A small segmentation model, trained from scratch.
Training: soap at rate 0.0014, 10500 steps.
Data: trained on rosettes with rotational symmetry, 195000 training examples, 13.8 epochs.
Rows from block 7, named by matrix and row number. Rows with one number belong to one channel. Each number is 128 + 32 x the weight over its row's rms, rounded and kept within 0 to 255. All counts start at 0. After the name is the row's rms in percent of the matrix's.
# convs0: first 3x3 conv (model.mid.1.convs.0.weight, 96x96x3x3), inputs 48-55, a 3x3 kernel for each
# convs1: second 3x3 conv (model.mid.1.convs.1.weight, 96x96x3x3, transposed), outputs 48-55, a 3x3 kernel for each
convs0.28 102 [156 134  84 189 184 143 167 107  88 142 121 175 139 140 111  91 130  84 114  85  95 109 114 153 143 154 148  97  63 150  97 120  64 174 172 131 150 111 123 135 127  98 174 124 124 120 123 123 132 136 132 146 134  90 158 169 175 114 135  62  73  95  44 114  93 125 128 140 126 148 134 121]
convs1.28 100 [178 115 137  87 135 144 159 153 120 218 168 177 115 177 104 105 143 127  83 116 154  54 150 134  94 128  36 142  58 123 129 105 117 159 142 176 196 151 104 170 163 129 127  85 128 131 159 147 111 147 114 120 185 147 105  99 138 116 110 119  77 174  99 182 171 108  99 135 119  91 138 105]
convs0.29 112 [ 96 153 107  76  81 152 152 108 161 149 138  63 123 179 115 162 102 131 112 119 111 122 152 109 111 108 129 127  90  80 129 150 134 108  96 118 102  73 127 112 170 153 137 107 130 139  97 100 126 109 195 128 177 154 137 191 104 124 166 130 161 154  94  51 164  92 128 101 143 175 112 143]
convs1.29 109 [145  92  85 129  75 218 132 111 182 154 194 167 101 122 142 160 124  98  98 166 157 115 110 180 210 170 136 173  89 197 141 112 125 181 142 165 125 130 115 153 166 133 168 133 155 148 111 113 154 149 138 135 166 158 134 149  62 164 127 105 154  79  91 137 121 125 129 151  71 184 184 100]
convs0.30 099 [158  97 149 128 109  90 214 160 137 180 177 111 127 164  96 129 114 189 166  93 175 134  96 174 102 138 125 180 156 175 141  97 118 196 161 149 170 128 222 165 115 123  97 109 114 109 139 148 182 101 112 175 180 153 104 146 128 184 170  85 121 182 120 127 149 177 110 130 129 124 119 107]
convs1.30 095 [ 60 132 106 115 146  35  78 209 169  85 126 170 198 119 112 154 112 125 113 122 132 104 112 100  58 141 129 131 176 164 133 129 126 179 170 167 173 127 125 132 161 147 134  89 132  72 149 105 128 210 129 140  78 104 131  95 102 197  96 129  62 152 180 100 114 129  68 142 111  83  82 103]
convs0.31 092 [164 137 117 145 119  69 185  52  47 187 194 145 150 167 121 108 144 105  83 144 112  95 119 156 126 137 100 123 142 115 144 156 113 117 141 110 130  64  94 136 131 108 116 181 136 166 125  98 124 162  94 113 146 154 107 122  79 120 143 150 108 131 136 120  51  92 122  52 126 153 118  96]
convs1.31 112 [164 170 157 143 126  76  91 108 148 185 155 123 166  91  98 147 117 156  92 114 184 147 145 159  48 110 159  71 145  87 139 134  95 122 100  60  60 104 132  76 129 130 119 149 139 124 151 145 115  99 140  86 156 138  93 151 132  98 116 148 118 131 165 184 151 134 193 144  78 148 125 126]
convs0.32 101 [162  67 134 115 121 141 126 133 120 146 138 180 142 150 159  81 105 104  99 121 101  81 122 126 159 154 118 135 142 149  96 126 104 111  63 147 123  69 148 119 125  83 108 143 108 111 102 148 134 126 132 131 185 133 151  90 110  64 105 141 143 144 128  99 139 196  69  77  80  82 111 123]
convs1.32 100 [106 158 107 139 145 192 118 126  92 170 143 172 117 152  65 102 121  89 120 135  88 151 124 133  64 118 114 115 102 134 150 129 178 157 126 154 104 122 115 123 114  88 137 129 172  83 141 199  94 104 156  74 135 165 113 120 146  82 158  82 122 176  98 127  77 130 161 108 146 107 123 100]
convs0.33 104 [137 133  96 178 183 160  69 157 118 156 132  94 108 119 122 143 148 153 125 107  39 116 103 138 107 153 101 149 172 118 131  41 113 133  74 134 131 198 140 104 107  96 101 156 118 224 115 103 184 139 168 116 113 162  94  93  94 144 120 107 139 118 126 150  54 112 139 107  99 170  95 132]
convs1.33 095 [112 131 120 140  72 100 175  85 211 130  96  92 129 139 167 135 107 102 176 168 151 118 128 176 189 105 137 147  77 124 179 163 124 155 123  94 122 159 137 142 129 128 133 169  97 157 135 129 192 115 132 128 129 105 159 168 119  91 103 186  99 144 145 120  57 101 130 127 142  60 174 132]
convs0.34 099 [154 123  68 111 131 165 128 153 236  90 154 162 163 123 182 133 132 181 114 107 109 118  95 125 112 128  82 103  84 162 117 139  99 159 123 128 144 117 123 150 139  80 167 102 121 114  88  96  93 117 146  82 101 129  96 110 139 111 107 145 117 120 199  62 137 181  54 138 131  98 108 143]
convs1.34 099 [ 96  94  85 170 149 102 108 127 101 118 133 184 153 144  65 101  97  94 121 134 107 170 102  90  65 180 151 174 125 109 163 119 156 131  81 103 126 175  87 153 125  97 144 174 152 142 144 189  42 173 166 162 156 201  98 157 137  92 162  90 109 132 140 212 179 165 158 106 116  71  83 127]
convs0.35 095 [ 89 132 191 117 141 184 135 115 205 160 172 131 159 107 104 115 144 125 179  81 100  79  92  99 131  97 139  89 108 120 112 153 137  94 152 142 138 162 108 107 126  93 147 184  99 151 153 196 117 139 129 149 176  83 149 154  45  98 130  96  94 133  80 123 117 142 129 157 147  50 124 105]
convs1.35 095 [113 142 141 116 109 154  88 149 100 165  62 174 116 142 153 127  96  66 144 144 101 122 152 153 105  75  82  78 105  95 166 105 116 121 135  93 173 131 137 142 162 156 156 119 130 170 150 104 164  89 110 110 186  99 158 125 213 109 115  74 194 118 178 135  96 134 161  96 129 175 124  82]
convs0.36 099 [139 179 146 128  82 133  89 123  53 158 139 107 151 121 113 153 119  76  97 154 147 120 122 133 108  70  58 161  81 104 167 127 147 124 128 191 130 122 117 113 147 223 145  60  90  98 128 140 159 141  91 195 167 184 148 132 118 145 161 172  69 131 120 108 122 106 125  82 107 148 134 104]
convs1.36 099 [ 99 142 108 129 133 129 113 106 125 185 141 100 121 139 103 249 134 141  86 121 159 108 165  98 129 120 126  80 159 155  78 123 167 183 154 174 142 126 129  72 136 113 121 152 174 174  90 105 174 150  94 101 171  89  65 114 149 172 116 118 147 114 156 168  93 132 163 121 136 171 191 125]
convs0.37 100 [111 114 135 100 126 162 163  96  71 118 110  80 122 171 105 100 105 165 150 164 124 178  53 122 169 124 196 164 129 165 127 120 142 105 111  98 136  95 122 109 144 143 126 122 128 114 151 154  87 138 164 117 136 129 120 162 168  75  99 192 188 122 122 140 150 113 128 137 125 176 118  64]
convs1.37 093 [154 109 117 148 102  84 158  93 142 166 110 201 145 165 140  60 130 137  68 104 131 167 129 135 155  49 108 119  89 108 112 129 131 151 157 155 142 142 177  92  96 137 154 167 178 108 140 152  79 101 135 155 114 195 140 124 130 160 139 200 102 156  98 138 145 162 140 111 146 146 135 144]
convs0.38 095 [115 116 122  69 106  51 129 172  61 155 148 106 134 178 147  67  92  80  84  43 137 150 122 109 142 149 147 116 107 154 119 153 115 115 188 113 140 138 104 127  91 133 120 111  84 139 162 164 159 155  95 140 113 127 123 144 130 143  68 137  65 163 190 124 145  87 110 145  90 151 113  82]
convs1.38 112 [130 138 135 141 152 136  88 116 135 130 170 174 123 106 170 137 145 178 224 162  67 124 127 126 136 146 107 152 156 187 131 137 183  68  80 152 138 122 155 129 148 141 116 123  71 160 154 107 128 103 136 135 150 156  73 105 131 140 111 156 100 115 111  73 168 151 113 142 132  72 128 158]
convs0.39 106 [113 142 177 109  57 136 212 168 111 156 112 102 119 166 173 138 154  71 179 152 213 121 102 162 106  72  84 124 124 147 105 153 107 173 103 104 118 122 175 195 191 155 118 187 129 188 189 140 119  93 108 181 105  98 111 131 141 120 134 150  93 134 144  85 158 177 163 138  72 140  96 140]
convs1.39 100 [128 164 140 167 122 149 146 121 169  69 133 153 131 106 123 131  95 172 135 144 144 139 134 119 106 106 134 147 148  98 105  72  92 114 149  94 119 106 139 107 123 123  76 161  95 161 147 118 137 179  64 117 120 138 115 171 143 114 104  67 104 135 134 159 137 135 109  75 131 126 103 165]
convs0.40 108 [ 95 120 140 132 144 163  67 231 112 156 158  94 133 155 146  79 147 152 156 133  99 119 139 115 109 170  88 161  58 142  76  58 153 148 173 120 113 115 137 117 149 141 164 139 106 206 159 170 119 110 152 160  66 103 108 149 120  97 121 153 117 129 113  98  83  94 116 134 104 122 100 106]
convs1.40 102 [121  83 159  89 131 129 118 108 107 147  27 157 163 157 128 151  69  78 131 148 134 120 141 123 163 163 122 153 130 104 155 160  97 116 156  83 125  92  89 132 119 139 121  84 129 182 192 131 122  89 178 125 159 124 114 155 150 132 152  96 160 105 152  71 151  79 145 168  88 142 189 124]
convs0.41 098 [168 115 142 118 164 151 121 124 211 170 102 176 130 115  66 117 139 169 138 124 112 139  51  89  92 106 100 162 107 144 124  95 118 161 174 122 132 101  92 157 132 145 152 136  95 176 139 133 192 122 129 100 130 175 110 147 157 116 105 114 151 109 111 136  91 161 148 106 131 164 145 108]
convs1.41 103 [110 154 163 102  61 116 112 118 165 101 123 174 186 113 148 149  90  90 126 122 109 109 151 126 132 126  80 101 125 119  87 114 152 196 154 210 149 118 129  80 116  85 144 113 174 181  90 127 118 143 139 176 115 103 149 126 124 142 151 111 110 130 125  80 125  56 118 133  78 177 153 137]
convs0.42 107 [104 130 195 101 203 136 130 180 109 127 142 131 146 161  89 121 198 110 152 105 142 131 164  97 128 129  59  94  75 139 153 152 108  93 169 155 143 106 135 183 128 122  92 116 106  96 143 121 145 128 146 131 117  83  72 117  95 116 141 164 158  96  80 143  98  73 128  86  96 112 128 120]
convs1.42 095 [180 138  86  76  97 139 132 106  77 131 126 111 160  81 120 105 149  77 101 137 101 150 158 132  84 122 173 150 145 153  67 126 135 168 159 131  76 113 107 121 133  53 117 124 100 125 111 142  87 121 181 155 117 100 119 166 107  98 111 148 177 169 154 146 126 110 121 133 179 155  69 170]
convs0.43 109 [142 142  65 146 127  79  91 187 125  26 142 105 128 128  74 138 133  92 135 103 158 187 125  81  93  70 139 142 144 110 119 129 116 102 126 141 175 146 149  63 102 160 109 113 137 117 114 169 158 169 139 180  92  81  96  96  56 111  85 137 148 141 180 137 161 102 105 105 110 133 109 111]
convs1.43 104 [136 106 128 132  75 136 156  94 144 138 168 170 124 101 106  79 142 161 142  97 112  84 152 128 105 129 111 131 135 168 116 164 107 174 113 131 154  89  88 103 131 202  59 172 124 129 128 142 147  92  85 113  71 107 129  97  97  50 113 121 128  90 126 103 127 122 153 103  97  84 121 151]
convs0.44 101 [184 134  70 107 105  58 237 192 110 176  90 132  93 158 113  41 130  92 140 151 122  96  99 129 126 142 134 154  88 197 140  86 161 106 104  98  88 135  95 119 161 149 115  76 120  87 180 108 135 107 183 104 176 158 184 143 125 122 106 103 114 137  96 181 138 120  99 162 126  88  76 109]
convs1.44 100 [120 138  67 145 194 205 186 186  80 123 117 159 104 159 160 131 141 142 143 116 153 142 131 128 139  91 105 147 119 150 122 160 113  77 200  97 186 133 168 167  79 124 139 118 185 103 152  39  68 111 118 118 113  82 118 140 159 135 143 112 145 135 114 143 155 192 141 143 168 111  59  86]
convs0.45 110 [113 104 160 136 153  92 135 162 112  84 102 121 107 148 112 162 105 111 153 167 108 151 177 108 120 186 175 119  79 130 141 116 120 162  78  92 148 106 128 120  90 109 100 117 184  86 139 146 112 103 146 150  89 182 142 168 124 126 121 107 142 142 106 127 141  92  86 122 145 100  65 154]
convs1.45 100 [106 112 103 126  37 129 113 155 128 146 132 126 134 118 139 211 143  54  73 102  91  80 138 133 137 122 164 126 188 153 100 100 163 123  93 103  67 134  90 123 157 125 111 141 185 134 178 170  69 114 117 101 136 166  84 101 122  97 136 149  84  57 125 135 180 133 126 134 183 179 119 138]
convs0.46 100 [156 136  86 111 111  78 175  92 103 130 166 163  96 155 144 103 140 128  92 100 118 125 106 140  79  79 131 177 103 126 143 131 144  91 174 158 103 108 147 102 111 119  85  94 168  98  63 110 166 123 105 199 208 123 135 170 124 123 126 174 138 143 157 139  73 132 116 122 138  96 138 132]
convs1.46 096 [108  86 135 150  96  88  71 120 128  91 121 154  99  86  74 122 130 151 122 106 103 114  91 152 153 129 164 140 110 175 133 157 133 124 123 148 105 126 123 109 160 126  71 191 129  69  79  82 118 126 168 134 121 132 144 106  66 177 143 110 159  88 127 168 102 170 178 150 148 185 116 138]
convs0.47 097 [141  89 187 142 139 147 114 150 160  44  99  93 167 136 192  99 113 150  88 115 149 116 111 122 189 124 174 171 161 132 169 120  98 158  99 121 146 115 113 158 152  76 156  31 155 104 125  90 128 176 107 161 111  94 153  42 152 153  99 116 193 183 150 177 157 135 158 160 125  44 104 141]
convs1.47 098 [126 115  82  57 120 134 128 105 142 121 142 180  86  86 144 196  78 145  97 135 119 160 158 149 111 137 126 166 131 118 140 115 102  64 164 192 109 161  76 105 160  37 161 138  97 122 125  80 142 132 113 129 177 145 147  66  93 149 189 133 132 131 126 126 105 121 117 157 121 138 101  65]
convs0.48 086 [ 90 127 148 129  82 112 171  92  99 134 128 171 147 142 161 170  69 139 105 171 119  99 117 107 119 108  91 136  92 128 109  87 132 162  99  45 106 133 118 147 128 163  98  62 108 135 183 143 137 127  99 117 115 130 116 128  89 157 147 114 128  96 112  74 116 102 177  88 135 163 129 117]
convs1.48 112 [119  95 126 149  99 132 119 136 195 100  99  74  86 110 107 113  84 124 192 162 174  89 139 182 105  96 175  93 148 159 131 121 139 154  83  58 160 168 148 116 143  78  73 121 108 165 210 109 129 110 172  77 106  80 141 176 141 148 166 157 147 162 198 206 119 117 140 153 118  82 151  87]
convs0.49 108 [100 124 171 165  94  96 160 173 166 142 104  98  95 138 137  98 170 138 114 185 171 124 115  68 159 117 164  99 133  80 129 122 138  71 151 132 157 169 105 145 191  52  92  85 131  53 170 169 148  89 165 163 135 160 105 132 107  87 129 156 100 139  93  68 111  92 201 138  91 113 138 114]
convs1.49 099 [130 164 158 166 187 107  81 117 127 117 136 141 148  62 145 168 165 110 126 117 130 176 120 178 129  83  76 111 158 209  79  83 146 128 148 167 104 102 137 160  83 132 160  80 128 117  84 117 115 141 145  91 104 101 107  48 151 159 104  89 123 127 107  79 121 139 151 121 100 122 114 127]